{"arch": "preact_resnet", "model": "image classifier", "dataset": "pen-drawn characters of a made-up script with 800 signs", "train_examples": 98750, "image_size": 32, "crop_scale_min": 0.8, "horizontal_flip": false, "color_jitter": 0.1, "cutout": 0.25, "targets": ["sign"], "num_classes": 800, "norm": "batchnorm", "activation": "relu", "depths": [2, 4, 4], "kernel_size": 3, "stem": "deep", "avg_pool_shortcut": false, "dropout": 0.05, "widths": [80, 112, 176], "loss": "cross_entropy", "init": "kaiming_normal", "residual_init": "none", "optimizer": "ademamix", "lr": 0.001, "beta1": 0.85, "beta2": 0.98, "eps": 1e-08, "beta3": 0.9995, "alpha": 4, "gradient_centralization": true, "gradient_noise": 0.1, "steps": 13600, "batch_size": 256, "epochs": 35.3, "lr_schedule": "cosine", "final_lr_fraction": 0, "warmup_steps": 1360, "weight_decay": 0.5}
Rows from block 3, named by matrix and row number. Rows with one number belong to one channel. Each number is 128 + 32 x the weight over its row's rms, rounded and kept within 0 to 255. All counts start at 0. Numbers have three digits each. After the name is the row's rms in percent of the matrix's.
# convs0: first 3x3 conv (model.blocks.3.convs.0.weight, 112x112x3x3), inputs 102-107, a 3x3 kernel for each
# convs1: second 3x3 conv (model.blocks.3.convs.1.weight, 112x112x3x3, transposed), outputs 102-107, a 3x3 kernel for each
convs0.30 096:178104203124178150117209136120166171103128123154145130087084078099137144139164146208219187142079081096078083107105153136130172118114133087108110145159140135155152
convs0.31 098:138144127155128154160129157108143147045092092052067075133123166142154192165147183176202154184104091150096116134093104114141169081138157153125145146154165176165153
convs0.32 107:165121201188136133162154195091145154056049145077077132131123129145129123178130129164209171180168208158168160132143093159118099069142195148142124117118129151141136
convs0.33 108:175140176150118160154166128068111132089123121095112066120152150130147122124164136112217131134166107103106067163161156105128074114127133138128127125120135106119144
convs0.34 101:240191131223185130166182211065069030071120084111119116148143154150143166166147158185203167156141114092122155099114130125095132118092133177137158206197173191143144
convs0.35 102:160152161099127087122123117123119098143147131138124118112122170099135140141146142192121163186162121170121163190143177178172150146166156088122192093114147100134124
convs0.36 107:124129117112161135127170155113161167123180147126152130114135158109131140061068037151216167151144110176157135114136167127126109105098133140127140090116107050115070
convs0.37 098:097196131145150136137129163141155129147154116109106085117136154141141141105138113156165164121102075110154171132130145156127129115131074112102121092106110128114111
convs0.38 099:180151170146100116143154154129058017079000060095040067141158161123143154168155175172156136134149102129096090088133149106156182108102123122164157156142156156164139
convs0.39 094:100112092134066118031153006133125113112130125094126142134137185126131136144133088105118122115105170153154186120170106179130159140098066104149163140107153123101130
convs0.40 091:154095127146175103189171140116148212142141179132135147121108071118126093118112118177212170116169111178169116159127179156114122142088153119101066131087075140122105
convs0.41 099:091091112101099143148117097121106126120111159131171180063074140112134149180168165188145138139126147104114172115150161119167143106146157091113130105115148117132121
convs0.42 093:116153096131182129151119103119116120076100159077143151119110136134125092144121102133126122117152162116128123134142114172076093131140092105137125153155124164127092
convs0.43 095:102142149206153161163149151073139155096157162124167174161120112145130094162101087170129139122125120115182179141103089110126114118105077122146136132134134149133138
convs0.44 097:135131148140142121140180114167142149141121125129094133105078104082075130120124128187152140168167139137117193214203125127128141151147091076066115095115121136120108
convs0.45 095:131142135115162097129078186069113101136130113119121100139121125119109098117133132179148126172126113108102044123132140058077138103122163138173165161153148131148147
convs0.46 100:159142115185155093130159173149128098097141163128166173124113105090077020119061034059029076099131137127157135195123097131116046129103092132102115164093034130059090
convs0.47 097:208213217138193206065122170115103083143136100121136109092143142132125110119112077163174110152186163145120097096103118104129148125142132120127132101123132110120091
convs0.48 102:139154136198133143105126156122109152117084129104069144147147133165122082134121088083159154123157155090129121092081101095067036117091091154141114152159091133134107
convs0.49 106:130098059143135098148105106135189161109182150072129156126129152135114135129128135081099106097105143115168159103064129128058173151126153183163135170136134160155125
convs0.50 101:126081191168125137149127135139142102141146193099137141074149148110108106115140137154150137145169157107131109141134062135097087105097032132112116077087110140106117
convs0.51 099:169152178148167180166156169132140123098100099128113102139157124147140171130159155095155142142148116118126110099152196119112156156141180146126133126142137122157140
convs1.30 100:106140147096162128115144105135156148068096142077153150140122183142142115104071149107097066058059142085151179191173165191160129187143127183159098103117122173096109
convs1.31 085:087035075163169116207158133147125117027072064086083085191154157183165151104132116118135114113116126098119113102111129122139169054136141169074196124111140194166139
convs1.32 088:134113169091182121125086104138193119145126116162154126165165168185126148186134180139119106128153152096095096053121123135139160169179147127148118158163146204176197
convs1.33 100:150127116196119085150210176126122131092089143110140144202200111097127182160141107178189134136119122100138108177160148107145087152185128102182137132179098090130156
convs1.34 094:113111141122137159177124115099116076088088078068065042094123169141107126145094122128163141137137121096104122053088117090128144089143164159164158117150174124174175
convs1.35 105:137154139126058143153156119139145125156172120147162115094124159153106148090115194086157105080107115057096153141175113134149162124125135125119086105098142152088085
convs1.36 097:137097134072112102124106146122124131097138150126129094068110095122076165066077122112125100101126150066125145193160132152147198077161163128118143117142088040133097
convs1.37 107:113149093069159155113115183160102151124122142112137121134108126107143165086147118055092103087076112101147100150150135162097156117096123150144138170079101114183153
convs1.38 087:141156156153152137144203180129145099094110089136095103136132135155127183104111207112126161097112092085108102162113118128135114134155166077173105141083158111102226
convs1.39 105:153114112106121163125098147057093091168126120195162137179114154144103159102147122113123108136107165091092132134164131161143132162148118183121100195108119084132097
convs1.40 100:121183201171145188139117154126111123117138169132132152170172182121120135107098108067059065126118146126110119156146107153120104126108093127119145111120113144133132
convs1.41 106:182180184117138122176136131172184132154095081123101114129121135092081096065152138084026062093082094094093168155120038116107098119118144184112111143119134133084156
convs1.42 109:107107106093109131156146176136138091125125059120120122137104109110102096125186119148183145099139125140103155085076108135115033137159098151079154091106125119072143
convs1.43 099:101147136161137153156100098135134123136183198145185193079109153185152119080138111083117127094113156085099102074125136090140164091142164127126051154041130146133076
convs1.44 093:082107154139183181125095198089089092143127146182153133057121157055162122154177127039088132125128134160119123143084140159137124141131101093106123136105164162156128
convs1.45 096:136157149090084109115120154169184140086108122112116136107153104092199155083107110138160119090134114152192197085112157090139150115174168135193176070112151114135121
convs1.46 098:169063120116109127140114140143096126146096142124123161040118055159107122102106069149150135156179164152112136137055023149131067192166088118136105093082088081120140
convs1.47 103:085109137073126142106133119126119128178126138141132143122156156106163107112122182159220177141173152177140136133190098148147098141134152157097108170144205118129174
convs1.48 104:187125192114128160139097112129160151125146110085075038134084125121148116083130161133121045161121104163162126107105099153136127161110092204111138201104153139059142
convs1.49 098:094108168128146135103103150108089069110117103108130131065042094130098136110047149129143144124137116086077094040088102016067134024076121148144145162101177111155105
convs1.50 101:124108137119083088054085081034079092098115137150167156076090082123135080136085128145181165089116153102107129119124143126063062118116127053083045080102071124109073
convs1.51 100:107173115199198178191222157106099120100106116104146137180151169173153153122120120094181063100084097089114129120206151109134177155170141109154113115099094208175183